config.yaml
norm: "layernorm"
parallel_block: false
residual_init: "none"
adamw_lr_other_params: 0.00073
Rows from block 8 of a small model that predicts concentration at each pixel, named by matrix and row number. Rows with one number belong to one neuron. Each number is 128 + 24 x the weight over its row's rms, rounded and kept within 0 to 255. All counts start at 0. Numbers have three digits each.
Before each neuron's rows are labels from the 100 images, of 14976, where the neuron reaches its highest value: "top examples" is what is common among them; "colour at peak" is the nearest of a few named colours to the mean colour under the peak. Only what is clearly more common there than usual is listed. The data: reaction-diffusion patterns (Gray-Scott). In brackets: how many of the 100.
# fc1: MLP up (model.blocks.8.mlp.fc1.weight, 512x128), inputs 0-127
# fc2: MLP down (model.blocks.8.mlp.fc2.weight, 128x512, transposed), outputs 0-127

top examples: stretched (76); embossed (67)
colour at peak: grey (61)
fc1.132:132161142135089163139163155141085116143128145126154080149116082083121158104118121157100144102126128110144127126100133118099149119129097103124134138110145126130125118139094147145142122109104119130140148095140180108128158111191155152119110125128190078125156097137153131074119144088135140104131125100139088112126122110094147105109137119158174124138169119139118172142148108158120187135110
fc2.132:150117169184142140147138120117123110112091124110095121164133122158083156116124111109076130124132083127124160095103093105110100145091095127102103135114136144162152157130134149149181164080126111149141117139096146155098125100139120165167138137159188158098154110096137153117135144143133122118123134120130155133106119075120148153117131134121108118119118150084159115181098139136125091120136

top examples: feed 0.039 kill 0.058 (89); dark (42)
colour at peak: black (56)
fc1.342:141148082123116131149133119113152110130134171101193100137135116125068091121135148106097147155130134149083141151097136150134127150109148141115145136147117156072104117155096122100129113162176137185106150147124116114149137100107157108095064131154117150137125122149135165147137111179091151157144136112082119129100127115145075119111108101105129110137128123138155122124116115138141160121158
fc2.342:099136129151099137159145119136111110118180104146130150151109141147136118198111120163090137135130151141092102173146138116092102079138136105160172142151161160122127153130090179128112144147155151122155114128128123121135106084114135122148142127139099103145151145090118112141117121137118117123172156137138118108061153139129081112105141136115096144146080159109131128122116091097165131103092

top examples: grey (33); dark (32)
colour at peak: black (54)
fc1.174:090121133116109097146098119136134111109122111068123157153129166119123149122133090173138170167166140149142162113100117141133141098140115144080155138136136133089141114169147168148138132136124133102147157129145158126131090139148135130071133110161092126172111143147123124153116108113123097133098118137118125108087103159097134127149182150081102133149162104097138146078102148144150128126087
fc2.174:121143186118130178087140131121098140113119137116143183160110179147142112132125126143155139121137057134129129168125137156126086144151110174141136116103103137137119113098102095136114113118187160125122112103107142106083120114141121183151133116079135077130131125152142104108164179100126120118128125144137127175142088098133108133099147120119160114100114137152114133114166116133117111126116

top examples: cool (35); feed 0.078 kill 0.061 (27)
colour at peak: black (65)
fc1.369:147123156134144078119100087132095119122156116128153186121101138149108159106147133135145113134114163092132120142150088095108130108145145126152131122131109083058128127123142129136141109132141123183087115103106132137119182160119124081143098121149104110110139107143130133110143128136128120097135124160147146137137118119141107132113190097117153087140154133133103149129139179111071130190145
fc2.369:127146126143144080122140143125144147110137102091111100120110162150143155112118129120117119132155091145110163101150125133135125123102125112184156109097092144074135125094103102099102174147132123129160183118105107127172140118083105128114147152155091111071128094070088144139125113126124121116143132161122127127143132161134130158112133142112170153109147140135146093133102186137115120180138

top examples: embossed (97); dark (51); feed 0.078 kill 0.061 (29)
colour at peak: black (67)
fc1.26:090087115094152120138097144122144123116113158096130120101161147119145107147117115167112148117149123135173098097133112088152095152153114156123126151129144097126105092155137086182126093139090107141081146154163162093138094102106172137131116129138110106185075109134095143092132133144155123128144143128143152110129136124140180112130136135111120171160147116131112151127128103127143103126180
fc2.26:120124078163158135123088148172155077108137089100120150129125150155147132119165107126163140132127166154105125149109115153131139146185158082095116101158128115135132124135150123126125054128127146151097134105116117162100113114161115122124129137162103148110119116121139088126140143125159115148088126123135116138094163139102104087137156131120124184124163122119109109177092116157120135129083

top examples: pastel (50); feed 0.022 kill 0.051 (42)
colour at peak: pink (35)
fc1.207:115112132170101102167147116104120128164127151069116138134112106105136120175122108123140097120116097092114180115129154112140083160130117121093126125146088116147166135169169148119106150131099158141142127174116165106163133130117123146076123127111156144158147147109124122164088180113097141112080127139098101106138086140119115167137131113125123135126109112121147158119133093160147130110174
fc2.207:117096110111144135172138117102143127145154174133137117141142146099146115113122097120146106107095088120135148134133164076126108148118108161123107156122118134142149127168157119113148147134148138117161168119173080090120140075109109147163121120119146119157183164146085110145125113133102144135137121089123120109099163157085156152119157065118175138104102124101138149095091143136126137118120

top examples: feed 0.058 kill 0.065 (51); pastel (38)
colour at peak: pink (27)
fc1.438:101136088167129138164099145112142062125120130114107154134093132163134132149151111141166113101159145082129134125076097120124123107141088157153128118108167113124108150157134113141146144150121106147157119140158103135150145144152123082129079139108129115149121120139136132088158170119069168118136140093138123156093141144135106113146104096159084161105126146112138115124151132180127143173138
fc2.438:112110091122118112109083127134125141162140097117134141169134156138149125089115184148177096072128128087128153095150117131144083171164141122147150135139109150156128134173090156154115127079149112071141097133163117128137129102121110128103117142083100119137143132124142103140147120127109121160137138129130149146127144161119113170132109173129114124108157147140093091128144093126117099164173

top examples: embossed (98); dark (48)
colour at peak: black (57)
fc1.482:156113137114168123129164152092144089111142173114116121125132133150132107141123100168131113091096145093107119164156134153168086149143080128084115129092116118074144173168140125108126040143137121152152115137133106122127126122093120132126142116112125130161106128163129140162115137077136106127103097132157148116159138155082119152151159119135137142140155125112104140115121151145156108159152
fc2.482:147076116110156148100150134102156162116122133123140154134057159140140135094125141137110152157131121112156134116140106151139117134128151191130106168083132140126129155150153132128098076114115075128146085098166108132148130102126150122157134141153101147111095116144094136103121133114157163159077120162151161143128130165129092118135145124097145152120107106142136095067105115136135127151140

top examples: grey (46)
colour at peak: black (43)
fc1.472:139112119136119130118144175153099130156148119105091132144151150156166129094153142152083103127150142140119120127134115117114112152142147150123143121132061105143159150118113118052198148129165101173114131112112166075110110140173142123131115109131129111132090125127129144093116111074113109109130118140155117129111118163121092125147091136150138129088120118142097138135187133106143128098152
fc2.472:106151124132142107173108112133115117113122151152155149113101132135108039105155110131156180109110084136147159156181115127094145116165126105129125084087169137135140148108108135132133144153162136094113141134125147105117151127103140125117127165105122130108111145102132118138111156167129145141089115146090105183133120122119145136132140081128164162106127099103118123178105137129096085139108

top examples: feed 0.078 kill 0.061 (60); dark (32)
colour at peak: black (64)
fc1.272:107150101141161117126095107130104062152105143109126155084157129151095120118176099092107142170139120120146104105095087086156103113166132142146144106156117099164149133098126106139102130100144182142099134081078159142128116118129121109112103163120096122172114128120130135128106136143128112137160160113114118130175141168138148129124138154079140142129157145127166114150148121150124114142155
fc2.272:145155108180131161090115104088125123162188122141130120089118116159170145098147143084128173154127101111126086117150137080159124142140122116078132096137167129169136131126132102142107136117127167151099123114137087100150105105145121112125121115121114117163112166104183160154152155118119143088141166121119098130151144112124114134171129121096110083129127104111146152108116141111110136126100

top examples: pastel (39); feed 0.039 kill 0.058 (27)
colour at peak: grey (48)
fc1.377:095136124122117128107132078149189145149121114106109156140134150114105143161138110162129094155126106098084113123155156067149095163127121098136103118151139121150122115136134143136122137126140144148082191125138138107117157121153125118156093097163143141121161125133110154155111135100112173147063167081115080140116136122123108108124127133146159149146140095162115158122112092116098156119120
fc2.377:153136096070140154114164111108095128116152121123114082151157145115125082160121095121078154134140112165195144120150136113098140148162111121122146144098106114141151146137112136179124122173136127132111149154145147137136118113136102145115095167123178110138169102109146119129141095112131124167143142096105129130108140128111131078100128114096100145133118176138124188110133147107087117110137

top examples: feed 0.062 kill 0.061 (30); feed 0.078 kill 0.061 (25)
colour at peak: black (61)
fc1.263:104133092149075120119167147144090128154136122122157162135160106139145094150135097178158136167123145122116114092094140136152150111126156102150087152086143159135143098153104140100133146124118110140122109129154124117127154160095129104146133134142084148101125095125089171153172165112129148109130147126168105123121162104072089102137142138129117134148117071157105128126111154134130127086100
fc2.263:111161124150115115115118120133077111141137137184070174141147139117119122137143152160167145132137095090152119149134119122129136157163137098128084131110154125154105130110144145162121189137112130111088152152136155084090119127115130151135168131095127126170103116122170125148170130107152126113116134132132131116122114121091107112132142177143078132128121101096127084139117142141131066084153

top examples: stretched (79); embossed (79); feed 0.062 kill 0.061 (27)
colour at peak: black (59)
fc1.436:172141131176144114113095135159135137131164122123149121140089135103148109131140125122129154146107118114191112104119119126163164071139110104159113102102138105109114100135109099153141149153091115089120098135161198105172086150144118109108099144127143159149092135140167101107090126137126072127107124104133119102114139126110136106126156153138129109138126158135149128095128168165151170124132
fc2.436:118120144156134207138104112100104154162142095098134137130119113118098097108170146098117100177114112110121136109115098087089114120142134129116108093126120125114136144127137104155134135134131117185167128058136151155098152122129147143109143138122105162100155091113108129097138115143129109183101164126146133117125147095145162146135104128083137121131145161136184143139104128157173129116126

top examples: feed 0.039 kill 0.058 (53); dark (33)
colour at peak: black (43)
fc1.402:126146114112152134096104153110090129151173108138100170123149179110135136103113060107140154118116154108106142140131095145165114146117129145118135154096155130128128148117104129123134147104117087137151093110154129112141156140161112155125149102133111098137130097099116115136099166109149131113120160117164156083068107143117122180150143129092112131174106152152108168132145074102127104142157
fc2.402:139092106129067143139096151137168132117100115127127135133160137146101135131117136131150160150105151129056111149172120149124144117123114165152125116162125094119152136116138121066111130088113118129149113110151100122164121082092164093138130097170142147117122120107097135136129115142109165117104104155161137173139131170170135111121105103106134130132127183158097144142180122126139124091138

top examples: dark (33); feed 0.018 kill 0.051 (27)
colour at peak: black (55)
fc1.318:157126130129158146122138105102136149122090158142095065165121116119161113142135176113159097103125075078150119152121093110136126122146141124109162116142120127160096139118145101139128122109173160122121170143116132126129100108182160172148134118116090095078081102131137180126109170113128136147153122108122140124106141152121075148152105148146116122121159145146097132133143137152098116115102
fc2.318:189067119119188168093171149144132096148103150094144083162154153089129103135164115140148078137139139143146108138169125134066122105119150121160123130153112104144141094137121170154128148140145144084102132160128114141125146116113131108140130121081142165079131121139134110099136107118138161116144102147138147108117104143157140101119129142099111128131091119139132118099169122127112120152126

top examples: feed 0.078 kill 0.061 (58)
colour at peak: black (71)
fc1.55:102128121111111114123138119183139146095139106132062141112132149141175109144167078116142114155121107111076086183133134146127097078074095144140157124132143103151130151129112143116143127135125141144117126117138161157108118163168120122158133114128094103141094115130122134118170134161135139130122102147098129128130160129123136126147140113127146104154187103142087161116075119162151116127086
fc2.55:089111105133106153152122143165133087138128122143123096147103160117100106116157075153160089113135138123154122160159083141101130142109075129166147140139153150143147092104125128137177112095150107104145133147182168135112116168107143141146101110133100110103101103125123140111156116116114084168181125158099137148111147152154149088123116123080145118105128146122086141112118126117114155139124

top examples: dark (33); feed 0.018 kill 0.051 (31); feed 0.022 kill 0.051 (27)
colour at peak: black (43)
fc1.329:106094167130120128128109134128142158167132160128115149122124147149145110102089085126111069149110142153154126136138118091117163132156153129115153115110118138126193126146167137099154111166114147120112132108142180108133124129110130151129090106142140136133075107117137154141103107085153170146139129097127098148119121140125064140142163116109109120119145082135114113087143106188139112092164
fc2.329:099124141162118111136123123122101102089146113140176138114129148156134118139154137147137129132151143135108078137109152133153110137175138141110120150146144080143153111117112143185154153090097130133126136132119110100138179141162105144119140101143160145168131160103120107106142142088078171112097116122126138097103113117123139111152071132118103144155131082154157090137134102071159148089155

top examples: embossed (98)
colour at peak: black (75)
fc1.362:120146105132144151124155146093108109103166137118128123142121142100140094119097093113147093132155122123127131095083117133150152165138140071073151165083158136148143113159127103145137091124129152107156104164113122075148095103193177148136124161135112137127151138153171143100105142100123107123128135120097111110103131143172145150102091131127130155145085144127140123127095147136101134134167
fc2.362:125043151116079126146129120110122138151083151138120097135129115154140138101137154155142147119122101136121160091120092088123124109172106105109157123112144133142113081131107171130132160149050109112164156145125111096120141137143143136145111119161136131150125097158121127098086166134141122125137106127121148119147172092123149122151119136139100128143128142135143132152192136127133188099124

top examples: pastel (46)
colour at peak: pink (36)
fc1.399:138113129161106119113115087142133085151129165126139119125139137108134172167101156116096139145141138080084141133172139134147135155097115140175088131096144122162102126161139178086115182161089137102121130125078156147177142145139132140124121125145134105155117151143145130091109202157124099126115130133111096132110131110081097111124134136122144114123121103139131103169105106132100124125107
fc2.399:106116078122120141127139105085168143125117143151108085107122146118137103140119143089158140119124155131121089142105183139085137152163155136105104152127126123143167154133150156140150145140098150157131089077164110105098130121120166123118079146160154141117124129135104141141178097098124163086117108107118115088114120120093136168124153125111148127099121137161134100100084147108134127182134

top examples: feed 0.026 kill 0.059 (35)
colour at peak: black (48)
fc1.121:131156118190096146100103093144104148120091137138100103114126116120136117111140131121121143110142128161114123113122116149140114160153137149167111135103160163124163161169151141141099122162121131158149095152100130124071120116143137175157125148152067114121124110108108126191132146146106107153135113139152140108091137111140098136080176102143118131128129120110080140093159117067134121141150
fc2.121:136157156103106145102162131108128140095080120103139116144141138151178125078149077076090095113124170092145104156122159081145154150125137137115127128142143128122124095136136116163146180091113132158125129107115172113117127163139143124169108112126143099127138086148111085085103115107151140130083123112143138177124106117153129160121163130142135150099145121173130150118133139134126162132114

top examples: grey (49)
colour at peak: grey (55)
fc1.334:108141148150118107115130205146158144104102136102158129108106121106132151116174130140079115128138137142094143140116115135114116130106159148139143056117130106118103135151150170155112118111153139182105119117123156116114098144118157100108112133144096147137144086189098144188118128112099121151160133104131101141139102120156133173143107114149113133140085117138119143140136114124122112059132
fc2.334:153155115128154142131142119105125129111168093086156130124130177097102107144136149096138133201128176138166116094141128094133101134127116134113120141097149166122076105150139115121123159087129126171080125100123135140135134126104201118140136146137154108159134109106108139108098137124119131142152139168121169142127136142068131163120087116129135107126107104136148125125116066095143131112121

top examples: pastel (52)
colour at peak: pink (44)
fc1.44:129105150148126079156111150111124098170118129159170143131159121141112126128104094131137076110138188130103086114113115131135137182098131118166141085089126124148120097119122132121134126151100141140127129130153122172170114145146202117116144111141170126130181126124107153131126136145124125140087105142166109141098160133120098085112089131110174121109156146117121131128124136108094118084151
fc2.44:122120149139136182132107136108112085147134103155119157115177150079116162120056150107108144109137140134115118106159142158135186120146106094127151127109096132136117120128090142076108128130123149109134134167174103092139126094144134104132105143134137127116105141121105152135159101130115151168079100147125147173106132123155099140141164096147153112099111161134091162179128116120126125123128

top examples: feed 0.039 kill 0.058 (51)
colour at peak: grey (43)
fc1.359:111129145106125083147131161143116112137063119080125124061143104177141108172131118110131125109155124130095111090086136145161136108147135156116163147156130137110144142153168130160148112123160112094181110117110149123146134149115144148082105149081138129161160117113135131115135121129137131111129100148157100076133116152125116102102128126126115107086142148149111132145131169164145155101086
fc2.359:099130099157151123124168138157106152125138103118169105090163093148182152132120083141125153126166143155171108135095152094103137157114151124093149119131123088143179117171122123125126122090134106164132137147145168162116118099089129102137095163134166132155125107128113124132132122158133107138126129122141131122144127142084075098084104129119103084105126143164129135109175136121125085121140

top examples: pastel (41)
colour at peak: grey (60)
fc1.445:144123126144177132159132089127138116120108097131132111073163093097150156104161098139093125153143129101141171154130135104146154162111120105076124136162098133126161149162107103112146150120140120105131146148134113106155152102132145113118140115136127136143138131134078100157189120107058172134133175153121087109132138147132142142155134088149157104115135139116102077122121097124140120103109
fc2.445:108075124112132113131183077115138128105113137152157122106148112120131136108093134109098162126132116116148122150163080153115115137100090144120176184119115146113119126164144113173159111189141117135129158117134114086131146165129117137175119093132138121120116139132141168131162128137103143089170134135133101108095143150141142159072164131109108131109135121106159130096099103143118111137169

top examples: feed 0.078 kill 0.061 (59); dark (36)
colour at peak: black (67)
fc1.304:134139160176116084135149133140126143106140125168150139117177150149139117178143145124123196163148100168116098109107107086166120097108125109130131128105129176160151118147079096127127107137119125103150126124142149134091099089142105124185137111090115097116134121110139145085120118114148140125132096091099128109137107164141134105109083125119139111121132113112118152136084128161144162165155
fc2.304:174124113136139144100106151125140161118117147142127121122102094149116135115106110124134134106105145145146124139100156144160151138132116105152143136091152135103113137144118150101171138093115097099101126144163064139105105184122080128117140133118133104144104113190131128105152148119069110112140155094073118107143154131167167124090105153106143136122150175102089128159092135136160159129141

top examples: embossed (99)
colour at peak: grey (44)
fc1.258:119119157109117096137060125123132134123098146103104170144131131135168142098140085137141165179161117088120147137127119118129099138136101117129134158103118097101137125147095100126133144143110130159135155095189125134146138119117138142133122196159128136067099102115102126155141133099097114161138115109165137136088130097158121128126181113149104104115127166138121164137165128114112147129080
fc2.258:152086106120118166087133153150150123172127114109112137144151118121161114124118135071140143112120157171086122142140083106140118097107144135137129110139166180110079111115175115122125126108106127148140167180130114102180098142126120083158132112128137123135101132122092151160106158122124165108147082115183149168125135180128116097117113114132100136125151154128104146124134093120127130111129

top examples: embossed (71)
colour at peak: grey (40)
fc1.38:084122134161130109161101122132115106104154132105129161108145123101119117111154090133076152124127139118143128156140121143101161097131126133092130139155127127152134169189113082146151085104139139138104095140100163099144121156113148105124149137134096113168135117131091109148194169149139121189148139122142133115108161113140142121113124113110095085159104180135108104145160114142094115133104
fc2.38:132105140158100176154146147170108154093123156138122123140182146162170155154064111129144071109140115106102148124130118100107103150129096127131156120141136131150116145096152098130143076127108130156083144112107137159132129158119148148140137158126117152115115112173111106115147162123110069117120139102103116129104126129116101151092090119132082152088127138126171132140105161129135120100152

top examples: feed 0.078 kill 0.061 (57)
colour at peak: black (58)
fc1.448:110142203115145110103096158153116181104090129113107107156121112117120161103136102138104153132148142125166103150118124155112129102120091127157128132139141131121096124117152118155137093101137145100141122116097117125096143109157120088110120113132118111124123128106129089090145115134127092174103133166137177115102130139144171122182149154146165106127141085152122103151135100192105146156162
fc2.448:102168132090144138149105143130078166143132148133147090113154151150151142087081129123100170119123134153096139118102148118122153101119109143156113146108137139158117113124142140087152093157110149125173121191085083108104137129100131113137135133144097130087137122121149118157119171120135100145111165132100152135170143166082100128131120118181136115105095111082145144120110122114158108139131

top examples: feed 0.078 kill 0.061 (62); grey (34)
colour at peak: black (64)
fc1.256:106113140126164103097132148155145181086118096079125103163159121106131151095116108121126152112129132168133089086122100128136113122127148148126127118138128119121138098115164111139155110136108137161102119076119132151106122142136140111160139103178106130160131108100140134071119098153147137139108114155131116104115100142180153131153165155152118088119131154196121111138145082159088159143124
fc2.256:112116127112143111127096130135101131131127128157133139119104166183117159145088110106140148149129147143102155125096134122117100095134136145187125098129166121153122088114120154101097126115093159112142125161121115141114132100154124079151074154113136074129138086078109139080132139102151144132145173129159095136143127182143106124147135133136107166118124120108103103125159157156161098101162

top examples: stretched (64); dark (46)
colour at peak: black (59)
fc1.413:103129095135195135135106144143105116115124107080114126127136110099160146147097156104146117148102085129119142182151099113134117097136114148112119102119115159172121131156122143121139102088150109160155071135147162098135143130131131098134148113128053108141146147100103122139148174112132147157136127121145150126134143123107175142109104139092091162162117147129165117139111123152076113136157
fc2.413:125122163136136133133116150144082152115113111176094109115101175147136131131143144098140086141141158110120156142160112103090083055087099117103114153114115132094101101149136119128113109137138130106174162092162161108137106173164163134133131105154121117117147124126094115167101149156107130114122132104090134116110127161118089157098159137106119137119147108153130127126119122150162177103136

top examples: feed 0.078 kill 0.061 (52); cool (38); feed 0.058 kill 0.065 (25)
colour at peak: black (43)
fc1.506:134118137132117145110100141117118165170136086130049136146141105181114118125139165132142132140098175125101158146163136103171096134107122140183115148143123144125076134085116101142120113126112108107080089143097127146118147125116120120067133135114118086107122107110137124127142125139164131166128143155169117159124130127140111113090150135153145103149181135127140161112154091141095127147128
fc2.506:140128135168124101137114145119084107156156123089130096122164075160119156142130098127111131142128132165139150118126138106101103132107121104116113121132142107186079161112082144124156135140157129104126100149107156117118137160080114113140124152163166083105179138129137135100076133129114141130127141088160148133150109123108162126150123148107083095123123170115174140086141138150155154159129

top examples: vivid (33)
colour at peak: grey (40)
fc1.501:122100139123157159112090100148127114092174110100099115174134125105176149174153123098129126141138106121152122120125132136176162144127101127124131117119121110106113129132124150125102136117139113140118144150106118141115176140122141125147124152133119143120094108100098132131125162151111135136099166126067104100063113130101154095129145186164102174092159120134144189119134095139125138171093
fc2.501:150151136143140161117129169076144156144145126126129150154165159134127124127125110122089146114135146096108134120142132117142101182146097135129145128132156174113147113136127129145117110103155126118048138141157122123111102120111135114115133135103147127167089112117138146175133114144131131107139088190114135124115132067123123104067128096117135175127182131101140140091137108106071129139102

top examples: pastel (37)
colour at peak: grey (42)
fc1.374:127127114121092112135115111185098090136147159139118115155104109138109116132120145129073130115137086132124158131118116088107124131110078121124128144153142149149103137132117189088103133174080146139143143136133146144131118156118129138141132125100107138133158128130140138149136159158172116202134126077148110134106099141079141126116148149126135147121155137143124166119100164105064080159114
fc2.374:156126147142166163114105151139118155098105098113078154102138103141110153123128129100134100112119145084167133142131143169104159180134114142132148096135154167122149170123137149121176150085098136169118086118167111142176145106117127132136147112169136101155122146101104108115141127176143129111141129120105094124156153087143147109099136123107130086099110143158118112105095112114145158116086

top examples: stretched (50); grey (49)
colour at peak: pink (25)
fc1.75:123124109132140152106147086157131102137154180086124114106146132125122147153107066083137111115149124167107124122108169143111144162151152117153107096090121115115129156159154102124114167123136136138156182126124106123138114129118105134168164146123153140118116151088148125137098106130140150128127152116069105093148090102141105086120139143143113145046151149140126151129157123127134102165136
fc2.75:143140133125115124173177084130115143128154132118138124144121158145161084143112103102124117127148149082116136140117126112131104152152152121138132160119131163128142119137145164111102117183129096155100145125101071098163149156201071101116109128126123112135139132136109107140103133079122127137116070150146126137114135189118139146121136071157093150112132143110101164136128124125130124087115

top examples: stretched (52); grey (39); pastel (36)
colour at peak: grey (61)
fc1.490:109112081130133105127113157090116103134124103148148139100136073127141094098127163063109099109132108120117165171189123076117109146140166122078127137139127156121126156130152138152143102146117143146132153121140151108133150104129137119137136112085133121180104130147153156080122144145119114150114101162158111175110131146142099134151131134121113151124123106152160117100171146120113172083133
fc2.490:113183137140153092095138129105097146118176143165105142101151092113148112100132132112131121146115175093150135118161172174125151100163127137147115158094103145135155138131115121188146126084156140108126119114168121132163121105144136154098075128168129143106127085119150133161100111131089143117138115119157135111110151106109186139107114102132140107112082110129146151116099135110145156118116

top examples: feed 0.039 kill 0.058 (44); dark (36)
colour at peak: black (71)
fc1.292:132172133131153141144105091105100147128119146124141141126164124161109153108150123146117101155102129112078143170151101167178144142106116135107091064148130120088112116132142146146131170141077071112158112109106128163114184121147129131112096143108139152118122109137156105125133120185102131110120150125102127110134139152110137098086132083145151120133130133123172130151113137123116177089131
fc2.292:080157127133097103108127112111154161143173129124128134100114121123156114126141059152115125136149127136110127129065142126138106127139138110085079125156138114137111151138146174131101129125095134108173114122105133111126131119101169079133151106154131158144124157103105146148131111148087190154142143148166134110074143133110147130136154120114097118150108119118129155179105171151123087137152

top examples: cool (63); feed 0.078 kill 0.061 (30); feed 0.018 kill 0.051 (28)
colour at peak: black (69)
fc1.15:146124097130109133134115108199118151140129069131148111144134133139112142150127154127134110117155155102105113115160113109162086119084123120169160118111149100154084118069094137122137118114108089123108116137092171148138176152138098128106116128141130139113122097120128073143157144127128126127167162160173147182163170114149133100117130134124115146135131085137121082152152145119121119135113
fc2.15:124130127147118060094122142132106137107153125107105116098176091134136130118151135164125115135129138113116105117137124131114115100150122114121174102140141116105105079072068146132135128138123189143123177146079161127115135180104151177130077133152130110150101106092123167104113128134114118151144150149141167141110132132187149143152137161144126099133119145132100116163124116137140108144114

top examples: feed 0.018 kill 0.051 (37); vivid (33); feed 0.078 kill 0.061 (27)
colour at peak: black (73)
fc1.410:121122114116099084151150143120144155070127122149114156134099158124146135134110091126139110135119114121086079136124188121099154058115112130156149155141137140150125102139139151164112172156111126142133081132141140154105104131131137138125146155139140115097115125092121157134102147154172117118165118106088137143156117107120184162117116111123133131167112059152097105117120120180135135133121
fc2.410:115137138155120109113088148131136065140105128134127121152145123144122114113132122155123088137118108181115125155113130094136158129097110119168152109156134079156142090155120166175172142119109085113132140106118149137146125179149153128107137156092111132128100107189113143097096135105097077195124105134082154124142120122104144160094107125102108144144128131149122148133127128130144144100157

top examples: vivid (46)
colour at peak: black (48)
fc1.344:074153186114132115140175112093129143120140150140138133144155143131137142137113148140141117134140130110121112132077144055127124107120149088123131138122129124127171088108129148124111134141137125091105130143132140148112078149183156140099129135128078136138097107131127138142116170145095093175131103119134172101074097131167152118142076097150123117128129134142171090143128162150148106129136
fc2.344:180114122141119106108144145125122106098161149153128150143158124116139125128128149141109115154106146156148108092126138103142120129146134096084143066139164105133121122180106129135104116116162145073125101100072129144093128173142120125135126155108096099134130129137171185148150144129170154110147123120135077125162129165112109137140149148121095151125099169091130121097072106131148134106120

top examples: feed 0.058 kill 0.065 (52); feed 0.078 kill 0.061 (35)
colour at peak: black (56)
fc1.356:115128133157102085118096150191164140116105136181116139130140098136141153118110149100133115082156159088125112099146129145137114114146150143129143125134124155129113104121144131116112179128105117114155129099148141166110083157139122106165091151115160097126183124100125118119121117132129116157137086149144093098157077139147133075138132135125091144128126186156105085101140133165144118145133
fc2.356:084183165146162148129103123108134122183131129129141124122103157096140146113122131116091146126149117116124087083123144126095066144144108104123140142158107134174105124095113161151126136112128150160112113083145106122118115153172154093125134133114139135090131117098138121107107125112185127166127121133134132112135144113097093177143170135148091109116126160091143114139147121099161157142183

top examples: pastel (44); feed 0.039 kill 0.058 (27)
colour at peak: grey (42)
fc1.372:130119156173137108121126111105151122157095125143127125086194122109100134183110145139133134121149116146154138119114153139130089170131156154097123156078133093143127113127121132119120128143106146115090172106105155162126139116132158152083116113121139158095159066176136177164129147127107144117111116113130089118132107096129106134107129160104131121123130113125144155114131137172129163063097
fc2.372:143101109072162113116130160087141102109122130158117114141107119101121109140117152119103151122127152141170125106102154135156138116143125140145184126123132157141103075101135119104151097145126137109159142130170134127147130052115080095089089131177162142116137148112150179120149097121153120126129103087170106142123164147113112137098091118130142156126097142151109145108146139129118176131123